python train.py --arch="vit" --model="image classifier" --image_size=48 --parallel_block=false --slots_per_expert=2 --layers=8 --residual_init="none" --warmup_steps=1120
Rows from block 4 of a small image classifier, named by matrix and row number. Rows with one number belong to one neuron. Each number is 128 + 32 x the weight over its row's rms, rounded and kept within 0 to 255. All counts start at 0. Numbers have three digits each.
After each neuron's rows are labels from the 100 images, of 14848, where the neuron reaches its largest size: "strongest on" is what is common among them. Only what is clearly more common there than usual is listed. The data: scattered letters and digits in many colours. In brackets: how many of the 100.
# gate: MLP gate (model.blocks.4.mlp.gate.weight, 336x128), inputs 0-127
# fc1: MLP up (model.blocks.4.mlp.fc1.weight, 336x128), inputs 0-127
# fc2: MLP down (model.blocks.4.mlp.fc2.weight, 128x336, transposed), outputs 0-127

gate.276:131119141119086088100157128167125098142151161105075143148135171153128114095158164093060161160061118105152122070134159145161140103143138162165173111105129152150177123130146176052066111066112165145061134164128159089132131155096128112127066152107081093136162113072145157150104094130123088119076126110079108089156163130148120115107092119153206095147097126119172164169093119148131188135195
fc1.276:156121112106137108105112080149147071187138138115127120163189072138124155142131152082080158208138156139161121105095166160164122088096123141164141111126135126152103132092090152123107132113103160121127084080078114110160144132160193121099172105086134074176136172120138155166110065186156120137094093132123129102151131112148097110080084094147254158183108073132141164111083119149102161142124
fc2.276:132099096126116145147106127097092079150118085095145125124164129153097119073123105118137103141109134159104117015090143101097098138131231184092118083119122159128115115140162158152098124130155108145076140130119183148137145120106142130096123041134137158115042127121155090073139145097076121174079121128148084136139165156115107140168107164172120192162142130231098159126132102118122124102136
strongest on: the character 1 (34); largest: 1 (27); the character 4 (26)

gate.90:102123136067093169125120119106153122177147193130123159098120142188125164122120131136143195081120141057148142156158055147131109178123150106094120142141049137144136143116171117125085114120131194129147119098170181137123084169105131158125054106084115107163145087107140107107086166143080125097147122090160171151146133137049114100103110167130126092209093196087156152123113104178132110114106
fc1.90:118127198053066165145170082138116060107139108095118079139153113149095126112100153117103174109180210156179122102151190151160158088140121138125127129126158137155195141136112147164085114167142097146107089075129103082114098152122136150130175084121053114149135104104091139130124152129106112151145123165144140168118123074105167183088122090152092117075125146104184141185121134084104078152162
fc2.90:115056131085173096136061119099123171089152145087126182087109144132169124162188186115160123111150096115040123161146120090181177135161091146136119172161102112093120109076128127071142100105155145098169129146093145099128116167143148102149105117126111142118114140115138099190175072195174075116136114076100125158102153052143142106163118131112127122162129081156145082086157172153138154089124
strongest on: the character J (35); largest: J (30)

gate.70:161055141089115082145133179180088172101113116040093127136103114105094109153097129105135118166136149094086151108160166130104044158116137141150127094132139082111108163100106143097095111091134104187138113163136120115163129098182183149165136151177146103067161133118089145123159114105067143110126132101137146108112143081038157147143061158115097092126140056074139155137148094128123101112080
fc1.70:111150139078118158168172132185140108178129098165112084098203101157151164136141100125175093156146125162106145155156154117130099155145144143117130104138136145137086168111205135103220095065130164175101173137149148202127146098071129087117127128150088133148152134135111203080144135073170076152143107132081179115131133156103145147096146153189137129108101081131118070140166107172116174133112
fc2.70:111160158126096098128138133129101101156142138109202067104082123088171070201139069121205124182128160137138133152093176109158083130131121167152124132119104114117111159147122073137216160132134087080080146130123105104158083110175162071101124134110103107135110122110134079107162126170073121150170120172160152174144074157116132080141108133113117148129114071108178107135043084148119124118147
strongest on: the character P (55); largest: P (51); the character F (30); largest: F (26)

gate.134:129179095139142134149161150166090101110100156134152182104138149163080173152065102125159155100096094152165147113104122126119091132137142127071102141164159039117144100082077149147154123127119184128110150136064088123116203127150161113088174151107152106123108093106120132128121067097182201143126137141120153122155142127181146170144071101067133172124145139090061146108142199102138184104099
fc1.134:118145149172165164116087066091128075142131153194116087179123124066088182151153124097063152100138140171096064150115119184131148152138091173116148066107134151171106083165119104120133128116194098125166177097098157087124102138146168119142128128081141137121143164115202121127074121128144162121143120174095127110137111109183147163166067119148107163164119158075145054089107142128141168109111
fc2.134:114175108130144088156088109129128071171114139130162082154155126127086101131149122197108165172137117096098066158120171156071043153115147164075084145107098134142130163157151185122056088110063165096096167132092110066125145136168140085113123122101114111111103133139106108150133147128113143163167140120084137083123102194088045110132112093189115187157118128087172159117122106133134115112125
strongest on: the character 3 (35); largest: 3 (30); the character N (27); the character R (26)

gate.77:119119123116084117153142095131060120111115082157153124076161072094176160118096186103117126179119116078159120087187169119156159118122101102084121113099156117166172017160145145153080176157078154128085117150089136148128107086102143103168141121160180134110081152061123096152133140155100086155100174099116091098096130104157109166165199101115123100152145102127160068150096130144121123137103
fc1.77:159159159195181179105137175141168086169101098078103097152114110156099110121118131129148125100176126163144150092100091096098082134139087126127163160130092161062077221105127098100191105123166125156136118138147137131109199154125144106092146131123137140141149154176201099051143102089154130101129121169130135168127142159054137125062096156090150144119131130082105119118149119099156114096189
fc2.77:174126133086103136122173072149038164099096134115153127118156119186111123206150139127114104086165147106135133210143177146117098128136127135164133150152116125173132104185123124144106110164107145168119159089192161097108135068026102160128130155142146137162162093096119129156107132162119191124171082097158055154132158131146161082136149084086075079127156141181105122119118121108131133125102
strongest on: the character 3 (30)

gate.164:083167117194074137148106119141116146147154093138177146110101179128098116186129087113111115102156149073109167105143183183090093129097098105094096120157126136118112118138161170189098204153135047124118162153114145128115127136118186139170140132123148108120127084136099062129119171095128072128100142196135132148105195094140097115129172125113086108203136153080161095153099068123097104109176
fc1.164:119157112120134179091101150053115109173126106138135150070123123143181093107074092168157183167180100078137138094112151145108152100131100077133137144157127097143130104162088136159118150120161094169170123095136098169138090103104159170115127110148149107076040140118096121141123200154165165104107115153142121135127182086153168104153142157071086153128168144087202106178116095066176095110129
fc2.164:162195102091102155076127102188109158147120199152142132158136164176066153134124102159141118101141104105107132146105151131143080154162153138123176176124051097123167106164113130123101167085105103145164204149101136109118190086143130157111158103114138142087077117108134100131101126141093167128109107138186138054060106127134116177133113119144127097136087095140184090124134102034153167089144
strongest on: the character K (79); largest: K (76)

gate.197:117163145159153140145163095178093155134149130140138117067151095164080154129155125129119145090127149100149109112080115116120104112163126104127155103070101136101082143139122094137160098129150125151158174156141098064151162074167112172139120129182081108147088168131133144063113085156174135069114116067146119140123141155215180139205141134163152133170114176110126140122176167145066054091064
fc1.197:098093096192134074134105110125140131115171129166104110089140140104192136098076093090093150168114124146118159129110139200141059113134113092119130099100067155134077145131179116208117115119146064120189125126124152079146095164160147111093111152151107140183113109142151165156113118129163137163122068129084128104139173163150154090150149186163185102088131141106112065100140166094080063151121
fc2.197:180152175130109097153101121032119091186126152116127099164075106107079152171132131125082089185167134048124117129197079140164140137154104125185092102106135125145121147067118158176124149142160115159085160099129063136184166133105132114136126135147162090111170154141090110104125141133135109124093164079168107122091125156127167129141138121131128124077115042127150131069079110121182080115107
strongest on: the character K (37); the character X (35); the character L (30)

gate.61:073231105132090131177204145193139132130134156117149133131158136097103121157133153116145103124126144106156187185155053103084087107093121128134123147118074117157137178114167120175135127118116155080086139114174123109106094043146134130139139163102159127134149076155122139150152129108122096124153237141127111096109109143147115144125122130157113164073144207123085119176088143154111137157084
fc1.61:174125094124156116135065111091133180151090143192172136080146146164095096146074166131123144160102087107119103098155178154151140106178100134179132109179201115138077064177128143135094170123133087177161151123114097137119124093166186136123150109090122157073138145123156084096168113158129157141131090106100140194200104108135135099213146130078144129169115108121174151098173122099119155114125
fc2.61:125167132098188117153111120157139135119115146097114109136104157116122144137081120111165133139154066113124156131158093195143126060083140136101112102170067116089174110146146085132135162097137172126037112117091117072134131169120127135156006144055103158090129104126090168152131176100086102115114187123144149178120124146114102114113119137133144150102127164109054103149104128087069087136175
strongest on: the character X (61); largest: X (53); the character Y (48); largest: Y (40)

gate.11:073097162126153146136080106114078134168129146062143165156164102137138174223094160133060141144136132106125123130176104107108162163129141057143188118190141109082094147165111145100123057155148161109155118119142125130125132116136156148147133076094163080135125144038081128139111123118105168142104145112157123130114103116150073104091091183096143095161122103108107204112165205117157124114127
fc1.11:083053133180082177153085140121104131119147137107085178091165178168127100169122123190105121090143087087171159165143097118109087155150079116110077180162117183104130150202153120124166062114107131172136143171085097111092065122131149166124109138100114149162128149139096141086174168119148117143114130189129105107089102074169126092067105188167159111136134144104128170122127118112170125125132
fc2.11:139166160131105192129207081155188091180164121158169076106096126126190112106101119108169109104146135129102112090179127147158142116073169105154142114100113145098174135132120177218080144128110171119126077079114150133138096148144123128124121169116166143111120153086109137118175093132109111153097154122121154183146127155079147072208139161168105172115135137094129077107072071093134160093133
strongest on: the character S (68); largest: S (66); the character 9 (26)

gate.247:172163073088124097126134061153193121119125140155175130172159129149101081142065130102162128124133106100120118117093086099157141135064131093133146120106159096130108090164127216111129129073102144108124082128146135110100152110101155083134110134071102090166116154091075085179130121135140128136101120043177128165184156139147160143167164154124187085050158135153136117139104114151148099075080
fc1.247:152139099102149142151163093109096103163110156111181147093100152122148120096194093128113119116135105133058147133150125124184107104129131133105118103164120088094092160129078071169118149120066150187097151149104082104146131171127128167115091116177075096161157101111165159157121143093073176154178086149168109183080157136137067101086091134094178079115131098083150163117157170146043149141104
fc2.247:174103115089084107170143066136123114063154031130139151120178150124144119106117157128164109184100114101113118130146127153098140097193125095114141070127139187133107128116088128135160103142143081096159170095108191221178111123133123107132143190135140190139119134074108122141113100116133135155169158110128134115116120113210114131190079185115153091120140129192165140132131096185139092156118
strongest on: the character P (53); largest: P (41); the character R (29)

gate.65:090119135108061128085109091165148164138092085144139092112133166131160100136179109142139151147084169095087042118110124121192120140172061105134158158098115121154206131127153151056122153142120170096142095136160118145113120158134131156209122162100156116101136087171117143134095156036125183113165137134171125109140110136143078144127143202093168124144130140180106100112109095117177154176138
fc1.65:103124135087076100125142127120136163134142065162135082165083131120126096109118172137165155109103146121121124067209111087172185127134083144085107140124095113093174156112161132139107123160183168060086127133118102125107128147159058172157148171172136102191145082151093102124090153075150175142118187127141208207121150084093118132131095152105094133153158167109138135135127082125092144141162
fc2.65:087135149164137129070152141093107058127140141127122111119115159127135221131165112047169107109151190121137077088133160112116147067117113128167172093151113102113149150133155136085165118116096161079155154127125178153114189156148185136081102078136123112164047103149177198133145129114107092120125137101093139131127117103161144106138134133127073127111169096097127069157098068083196128109130
strongest on: the character P (58); largest: P (58); the character H (51); largest: H (28)

gate.259:143183154119108147074162124160109098145101163095134074166131116172149140162159147135109144094134102094109129090114126096159120087186120101116118166161138157129173183081107135079132180133133206102084153174096160072138095083125133077208179122103140132155122124109184056129089126115134157141133138165143127085170187101091113071118132123179166127125128187099159150134135121123141176137198
fc1.259:125107077219108069181137090112110119139140112149124163126153113118152092072093105071141121186112116110165105131151158142102158136135080167088130118116115061174100092133190075093104112089074112174170130128113129124073144195117104201109068111146127086106130109174126179119101142123099149121106108144124109176062107109170115146100128147065143113142184124102129122127143143165141068121161
fc2.259:107188158117207113134151171169112125125123143102149095146137090134198119188182148127157115119132072133137139085076154091186128101068132119104132106133115151062137141096173152115168158195162160098100118113150130115149162196128086097122127131111117157109106083142096066150193117101086122135135160117131120140180188158153107105155115149100144160143150145145062105139144101103042160077124
strongest on: the character X (57); largest: X (48); the character Y (43); largest: Y (38)

gate.46:084123120171080139150146159173157094098187155067155109096139149113149118124087104162148136166076078161085129128103128127119122142111079113151135101119133120121123145107143134112117127154138159121147178172074095142147198192097127155172163097174134064161104108137093150115232166057082136158145149133063169108124140103107124129151098156141128145139124026082168152155103144125090121133109
fc1.46:107155029142182120109148128167178169100116141100123108137131143085088122155127142133107125126076165102101142139155183133098063161160101135096101103135131140082107143083145126090123139107128158134106156164099075116117143160132158101144161156147059117111139163089092077166201125115127039153086089129146158172189138068120159104062109154141126087085108082130132144072127163151119166169115
fc2.46:094079090098168199132130102145161138110111192093145108162098099104116134166115165108136100059101100116120132116163080136098145160146155082073115144172065115125112128145159087146190073081171136107123110151112082175127156163179140105125116137159097182197136123108108152121175095077166121087138100155122142201149171121087123121165171083089140137159176136091114147147096096157163122166162
strongest on: the character 3 (75); largest: 3 (73)

gate.241:177122173135125097089139156126140086131104140128157176120127142141074154157174223050154136069131176132153133087123105123108057111183150175108069109120142083099154116067125102067154147109087090158128131137156103109151092089144127191128110197082151168082107120112096129129121174094113147121101153137122160081168139103166106136168126158123083132121148160128132144102161138082114120066178
fc1.241:113143137138103173125112088070121122168086123142100170136129128183138146166151183132104203147106135152120152059095145068080109175150098102120082122162130083128141103125119125115178122119125145124161166182200045102126107072138112195099108085132144151101162119137133097160102147107114162107166105122093124183165130127149089119152145176075110173103132195078106152123150154087109147065092
fc2.241:109089093074062146125117114128120129161188125165146139112086159105117132075135127167156138116127125107087115129121145121159130170134099114112160109085120149120101113110067102082144155069128074124128147114102146088096167163119141175124063168128084106162229182108142169110103156131125111109184119120157156125052158079091165144131108147049084141130105121139113107163095048103172081154148
strongest on: the character K (68); largest: K (64); the character R (35); largest: R (32)

gate.256:148118174152124179103177130085090088145084150157105079105146083125115170084117081200131149110120110071071146099168088135155187130151129091170174146137142144081156145123094162166118144127205110144144127139145175095152065118178109138200132151149120166164093114091132055148133148131090135117112209168125105110132163146126141093119137103162110108107156134133154132132181109122121161056079
fc1.256:136104168094128115130128164144092086101098146135126078121116117111144160159140078120128134101097160173175138078125116100135165166183126047129131144158135150073141156122100130184159122098167112109106197092130159085160068125157130106198199143174166140178132088150166116125133183147095180127121161209120158125144176097138110064138110080191118128137095158116156140075137103107102138079108
fc2.256:141129109139145123121161129120145091125160113113158183109143083125166124092174148145112137056087087200166072170121123138071144136184148137113106151166097107174089146143139165157120113165110140166173140135168234149074143143147138116081195078133139113134114096157233126155126079104173110109118105122136141105130139128138144167082141142126112093198118128120123119125173142136112148212148
strongest on: the character X (97); largest: X (94)

gate.78:143167107086115166122136134171170129115188188149114111126130184102151098100093071138151126156103094100087075103148168145144114092166084133106117172109128121117124083144119144126100121070135161077148099149145077166111131143130174078142190180070145164112134123134140111147131128154132046128136122047195104150133096121064152130164098119128086091130078120121182166186098084123101160119072
fc1.78:100123093091053123136146150120142085129096131123146102148176133138135116145055123107089079127121138132165101105120140081145110094171122135123127158156132201164175050125151122086122173156158211119156106168184117126154081207171132104132122139143093168161124129145159113170178115141162096168128141064192141163090136112073123169140133151120137157149151140080113158133125046101130101102081
fc2.78:161097105146129099131157146148089166153117149131111098085155163151114107168062153154098131161076120132173123188164122110110146184103143187154081161149141077088063172136083093123166147124124040146124083130060119149099144162120078096086147153112054144174124163112115089162183089103146137091139164182117158098073121092114130128143118112108109082129123112149156136205117103165122134150116
strongest on: the character 3 (84); largest: 3 (76)

gate.157:088108199085161072125130165131116077138136156122172100118115118113115177131127149160142085102130121142118144165173163125123108164090161168154138143114164129135161142088108182108084180140087106127174157165064090104183153147161103154068157119131228157174111141154119154126133137137092192144104123113079081094117149119102134127105068113084130145108085142099150111194143108132120200110064
fc1.157:134186121087102090140181143177085142173139132106130161116138142147127107179101107132074150140143124085179151143078150097080194114126096095115126077136133163144156121124129088089117098161179177100109134109176143120051070098103135115100099199080114076118195112102108135096069131132089174131091113140162119128149148097127166104154099140126079123118118092164192172113190164130141110179156
fc2.157:097146104152114127131101110110120147121058150139132162140133091154164121150154186042120174090144177197123104099140101145133126182088077113187116155124097133178120147118150119154114125088160104181171143121185128063138125117065137154157135148119129154139158092154134155093095161123137064077157127164143145126194138141129153101132181123187083121122072130180115168111092154075110175057136
strongest on: the character S (35); the character 9 (33); the character G (32); largest: 9 (28)

gate.155:071128171098089134126138125105108039143131125150114113095116158135130130122110137072126125124104109097112154107127140145117124157129130187091203133193079122122084112140124115148126079161173117117157204164066086116123195134162102103183132047174148106169101070079144099113118115143050123157103072152155147173098169147124131164126121164149063119128115119146145062127149134119179129131150
fc1.155:087142143155099061181110100135097078142111198135080125119147148149164115092125120144144134107096122104103147127122082175101129119143084129136173150112120130102075121140111112182138079086107100129122208171092130190136142129154142131142125113162158165138095040048141094128081147125092077137082047165128118211141083140120114109140160127164108129137113104122140054132149107089132164141081
fc2.155:117174127119070129111094126193149138154155096181168164108207184192095113137147130142140141091126139143133136148090133092151102147175131140115172141072089164117100100087108141139141097066099099147191123159148101137121116106119085168063058098142084121203133132123184123125110106093131132144089145063107132084064171095123123106119103110134067124152154132132153181120102131167168108170167
strongest on: the character K (89); largest: K (88)

gate.327:110136179150091169106127166171139151103110108143126163100140105174094122103098133163111150145186098127121132114134130120112092122117120113115184087183154156107120125104084115181134121106120164169109091127109132112213134141046103137087104081110150154172083195118083147120097117135187098103068141171120078127127170123158173079126140170116106147128148118183094130192049051117124079151148
fc1.327:165109130074196105135121119108174076172097195134058123127109088132123156118133109121131124132096167118124140134103123121199170117168164130120094129098076094163124113078135112063104116064129103148156166128178114114061142119129170158099123168136113110103165077115114132147123139129103174143135134101092082120129086150042090118108096133109153103157162117085142097066191169128080176094069
fc2.327:091133155144145194162126155135101146140115074122161116086107127082084135150089214120110119075129148169163039083172123133136166151094102114116091105141153141204175112084144132132141092159149132132079105087124101172132063125131115072151165114133171116144116110234132131049181077121150078119164123129110140140130164136096150136131145098100100136124145136109096136128118179125096168090121
strongest on: the character K (99); largest: K (98)

gate.25:134143105160138159143126102151121137113053110140162162148115125179115132094095111170081187062159134132130144122104115100166120110129145131137112103131145090049112090190097154143115094141150137150165146162144113147125124069106199150121155111156165140105195205055080135092129166165115134189102108123154143165158163113133157076090162096163163136106118063171152108114104055125146160161166
fc1.25:150122148117166134030123119137078166069177107109173141117120125138083154103170182150098120146124149121145138140106155134074138146171073143154087168158150155083116118131081128111130166151158090123105175143098133101120186124177177081156131175138148109148080070055104097101144107113080148123132119100142111156098171107156174178164134093123131195087111102142172170088100166069089134135144
fc2.25:190116087143086094133117155120159101147144062130155201146111112137116115165141143139101121113143076131133125133121136137119105118130138158096148115132021135096119125137089152126112168166085124147127161155108149201155156180101127216118140090088110134097131136149128146142069125130116137113127157179171122090084140137144137097111076077119136141164091083122091013158128080144182103065160
strongest on: the character K (96); largest: K (95)

gate.215:126160097133155077152106127113111129089120151104088110127129069137091167112116130145110115117145122125094082066093209157146116102139117116186136176105148087202162086100105150163136130118143126124148109138148117105111130128147141109152088094038188175143112154142161122038088169123129160131072081151154079108184163067136150126147157144095099069100136185128127164141161166190167134139106
fc1.215:151144158119189155135146130115128205142085089121075175094161149106104171108072191125118048115134074115127132133152125145096170129113141101202123174144103136154107148083178151118133118124125166127084050111136075125117128138119131117145118120068148107117144121144151129149084135141076131118151117092119082107135133068136081138149133200096113126040138124152071149172146198182156103146108
fc2.215:133028077116159130142126150140149132099121172103080118161089059170145131100147175137069126081099129105084100124064071094108126125116123073160205084153102124161131106108154124100123121116108143178138112162092071063131145118140100155087064119118136105133098084090103129140107139106167116135118173178126113113114160130111078156142097164118085184097175156141083132056165118105105124130101
strongest on: the character P (60); largest: P (57); the character F (42); largest: F (42)

gate.135:126116092112158136130102065121110134161142142193113149090161068080145113127130223081104144128050138120104149179129115150131141129094152156191154085119095141080155115137125122115075130098159121119083129129116127074128089133138099210106090099142166192110110114148079119146057130148173145138059103124150140141128076159120119109139107158180093135133168133137133070166133189132184145166106
fc1.135:131116181100162129204131073101128115128151119126144134145173103147124115153175158176117137111155065135162121115178069115125112135160103139165130179150130119140131129114099183113118152160181093178167052165168079137144134107164163085119103124160124143101171142092104105107077129172162088129093131102157053174204128118141171094118164113094105084179107118140132164160085099184098087108170
fc2.135:149141115126099097136149118134095111080111122079056112158116117105103131118082151167142167114069142122095137082146150117086159105177059178160105176117123129122137093190169126123094093115114139094101141154155172098097110210125097137132151177072208127050152161091140092134150106148133166102112140155133147107124158135098168177085141134193188140098151089101168138171144139179109124078116
strongest on: the character J (28)

gate.80:151154136076100130079100088086122121139137087082132091146144126163112086143078151116102181132106106124112122156125085113112120132182074085195105106134144145096162089101171196111150166097153141117099104158157075085118146120125157092174076064103155088156113166163142153126170089099130055126063118097175092114171099096118123071129156114133144108095098070165124176145109100177124119158175
fc1.80:162121103110059098140119139163138079141117127124091149184113114172108134105120155148115122042131150098165110084150067104137158126127136138126172102149091114148147132087167152176100112063131131127161135128163145149128183101116170130150164083117164133129100144093157084101128102091112122101146073105147079025181097119124186076104107139102180112147234091120101121067143125136093134112139
fc2.80:118123131073138108145118112122154122136089116153118155134117181135103146140131181119097121078150175110066142130096197104060045145087084104124205104161091077157152154163144145164144096175105189096176114138169163099121169058140157112107111142132121123146204118101147122111090148122128091141147128159145112130148115197122101131154105149162099124129117175080159127127173059163133066172112
strongest on: the character 3 (35); the character 2 (29); largest: 3 (27)

gate.235:079131182146149129102170125152087115119140151136172098114114111144112103112110116129086126201173188156142186121128160157183136156146058117107182089161114146118082176200172103095124080088146171133079146144120122124186116089091193113139174112134078116167111147122104135122066081166149138089144085144112147155159172134148109142125067125115068144076115127127093112136129094065138163091147
fc1.235:125099157152112173073177151193100101138173110139123212117125122167153079111028098110149119175115117141111134081087151188127139174144120117062142121143118113157162139130124094134143112134145088099128150089131134142155119157150146143059149152084126127122131094078137031166093121150142128050134132142143184100133148132160111109071091102087182147100116119205126091136123141111160118099133
fc2.235:116153124098151127092095131096141130122141113069135168132129121108130142083112131106151159098088159175131173159189115121090195118117181127092163121074139159178201107120123147131049126102089121104113118146156196060145174158206121157089145113076113083110156110122132133113152117108103142139096108105082111114131207107121110113170092142155136153178146148139149191133194145116072197119137
strongest on: the character 1 (29)

gate.173:121136125124158104073162096078213114112092137139169099179152120116131079162086126097135109107132133156154119118126103130187112098125085131126170059146168142136176130158155163106189091104045114090093117131136150115161104164115147151097115095145066083133104169181182145151115095154232108129169103128033139167134155119135141109117121094119097103139154111108100124126087096134157154086127
fc1.173:086107100133124160136134170158169120165153114130139140096172133148100125121125123120071167191079074136131097129117123098107087132125135075163177068111132145111104067147055075137135091145129159114144159181164153086122124151088112148125141134085197113120177097177122119186133142182110110104159132144093120189173186075152070122145117149121208124147115170162193112190113156144151125120113
fc2.173:080132092098184184115076147073098137104088149070104112110067131047126081101128155128088102179101133110086205149114079134139123095096106168084155112130162103174109098065096078133077127121070120101145149106171133145105160074114142186131119104145080171102130125123114183152126103150154180127108110139110129130106141147127107126122144129173161100130176064163171162143139138126140059119121
strongest on: the character P (39)

gate.50:075074112156170103110175152175153118114131104121072174132045055140100096148100117109160106171120154143152123137091149129097110139098167169107099045153167106119136169106187104074110145148160099111077095107105152139182140108129071171090156101146167146132170136115128070102116122114141134077142158194109184125132112154110124166088109151114148180106202103143172163112137112099149145132103
fc1.50:137121133121137112104174179187150107184126142154141137190092080113117137164114106131121102119097128135107140153118117114159058086076141134145152089145133111145120165081123055112162118115091118084115124161111098189128123152142164178159089072074146082145116050165132120112159076137138122108123095150041200182137138185144161108172141158145122192107158089137097135149157155123159082100087
fc2.50:107151128138162148138098161158158140121129178121153074146119132088156082141119097167115100181137066150141155121189116150126117183212136108155104189148069097143170096094144097163073164145151126148137054166090070109094104121150168138166101149079118116138125137099190186089093168137142097133118109098126120133164127136153116129152084125126137076118162113142124100149075179170154128198194
strongest on: the character 1 (44); largest: 1 (34); the character J (25)

gate.161:074148116140155085129150108094128128193152131205138104109141155158084152164125106121142119066146173126120134177137147104162104074162148123149139089102089167142180105132174219175157158167149128150139106133169072159117105124145141126123090165125110199209134150159153114112138148120138174098109142082147082118154143112151159088150159146188161058104152143068092118147122103112103078166156
fc1.161:103118159138115155112127139148131111106181114135149124116075099092166140109166186131123204175098198084086149136170131136084124151132093129112138077075188049092098123151076091120112147084124105205088090128080149096112098096108078183139132086128160134118089156126118154149096110202103177145111106188099134135155144123135106109127104122086111130104086117150193168167134157148156097116160
fc2.161:095101116120096091187132104155086118171120125165175120131194136048152169132115114125156112175107111107146143105119074154112084132098125152166110122153119140095111152124179093132144067116103146141121136127118110071205122179132176077192128142142082084095142125133177105180184168114128108176158136123066080082143037123124076157119146115123142114090126104187152120128081091126108162145142
strongest on: the character P (60); largest: P (54); the character R (46); largest: R (42)

gate.81:119134070108096142156167127131113143107050120086148162180109195177155112137159153108136077152153127124122152132132093133121116172156130153132076136138166179120181131102171125085196210113118108169101161116149116132182099111153121138143142041086151112203137110165153113111220113085108109097116117158136130169100149133087136096100162128092065112129099174124087148118078125092149145141125
fc1.81:145115163120166135198125128101165070107111126124205106070097119120165163133143115116199097155106120137111114134075097123144140150199078123149116155137068157115110121092137131141141060129164140124173137071141150098092051076135106153141164158178137187106122187118140108130085118110164155127124167089129144092137152134149133226145139156098133075132173166100082140118141130177164105145091
fc2.81:136149131188072125184096075062150081128135102079117131117174082142126126125143146137136079123137172154175167137107174137144137088135131135172175112168132160148110078111067140175114128136139093149116148129135132112148149109147167139157158111121169143106177144094143105158150117173109212173100128149103098112152078142179112118172149147115078110135139103188135151067099097013131094179103
strongest on: the character 3 (60); largest: 3 (49)

gate.266:089104171110131114116196100187141167190112160063124119095166137137137114165114170139156075098131163119130099154166086107139075110135128108193103164175151102140157112083160144129166144125106171203150118119149060139155091071160143132136089138107144151162173154112152050135136058110132107150099121120152204146134135106138159097073134200105119137077133128131180158138096163135150102152128
fc1.266:131112150123117117109170155147118085185148072122119091195148092132128128109130163049128112117120099160171158046095118085188145121136104111133124170085145111137186011068117119119159144174147133236114118122140077111121156112113200066125116121139141115146103169071145152111111120162145155114135141086111136134138119083162109181119118098113129155130142138154158097169118128139116151100158
fc2.266:062136168161110124095100106099092147165054189154119179168091117121102113118173156123098130104171151118149158081136091126098085161113083083116109109169109120119142130106110157074192095117117126151091179135093162138182169144097109078085096147153082089180107126114188133131143206139105078127105131178140121099078191074132148147118150172141109103129138117108152144123156161100181147082149
strongest on: the character S (84); largest: S (81)

gate.15:104182132084146149171105136103111102137149130164130072060108134128136125144127141116162104134166113138140087116124155113166127099169117091122125087134079162164141199113185066096139095168079112146070126111117143046123130158041122165120100130146123138166189127101168181134102112147121094163113160168081153137086095105150096119126090120177142100092090111195124184152076096169157126170091
fc1.15:148087173141090151142127103150144122130090182150108159140141117131131081101147127108080095162066111120106178104157177129126101158169112130187162099083184111165123120131080163106168115160179107106134148167171084127097115095125177105106150117127088118100127120165149122097170135100112189080172086129175126204173188189139123132159169180111112136107111128075126084184157186096104153146175
fc2.15:137107108131111133111148085070147125123104082090112071118104114148141204128109168095065081143134128091188121100143106083085156143075130102130117139150176110139123127182117182102105170171093105198084123069080145189131110124096178131115129137121085100068111109158115109083166125096128108127136092133161164151187099137105130129143176111153178141093105108145156112071090184070145160074131
strongest on: the character J (94); largest: J (60)

gate.176:137105109158075118117122151147102135179124198131145104135091192191074115106153118117167137159148101126030098134129138151159101214142148143161127108091163074125126128229109163133149171109145083103147209162122144093114100087151126145137146120149141105133158126117163070088144114156104162108097116189117092130112108075131123130121077118094080114144130171147195141107156092121103099110114
fc1.176:106142167184177121176174105147143115179135103116110127108070159099075127156175123081090102045138098119124107104203114160130127102108129087133159147098114143053078096140141094080102110179110114149134171156124149148116163149122155145192163123141149118125144128100106094119195161166091176094090126128163095204084118136171120128118125138164081137119101132175161178127164072090154116170126
fc2.176:217136087114105178089123134080160127098100130167165158095124188146130067142124159126128116113091150188168165101081146128110141181172158135136108162105178104131123179165149112156148132092100086175065123095181143152150145159139105181131119125162092204142165134130135130094055117102107182163160098156211134121153161112130173113139175124118128127114055124148102088139153121143158137120146
strongest on: the character K (42); the character R (41); largest: R (40); largest: K (38)

gate.166:164114137112118143120148138076148140091144086094148166175111145159067107055157155143139157135175073088091130123210112118179075089172111068150091151139122100121118150070147137118128126137175120117118129083180112120137123092067125116117190176093141141131152108114115137085082074125107088140189138131129197156207099120138155099078110104151142107111113101134093196136114072125102162119110
fc1.166:038121107137174129184138114112164086116151166141149141149140197161161099111175064123092147110120119082120101122153128145094104111157110127089165133086148146145101090168119119124099096175097051134092135125152148133109086177142106170058131169156069144097156073145137140131177185143151116091122105102153062107163108077076103136083088120058101124184118136079103123118113107097117108120117
fc2.166:154096135177143089120151102101168095179128125092100093148114092137065139166110129115094151095167179166152067144189121125171124074097158091122107097141125124127178099097164111188164151135141102157089107140160067165098121096123122138154143200116164107165117056125099117082131121127135051157139177133082122171182107172093117150120130146110093138150129128064070129143154135199084126125149
strongest on: the character P (49); the character R (43); largest: P (43); largest: R (41)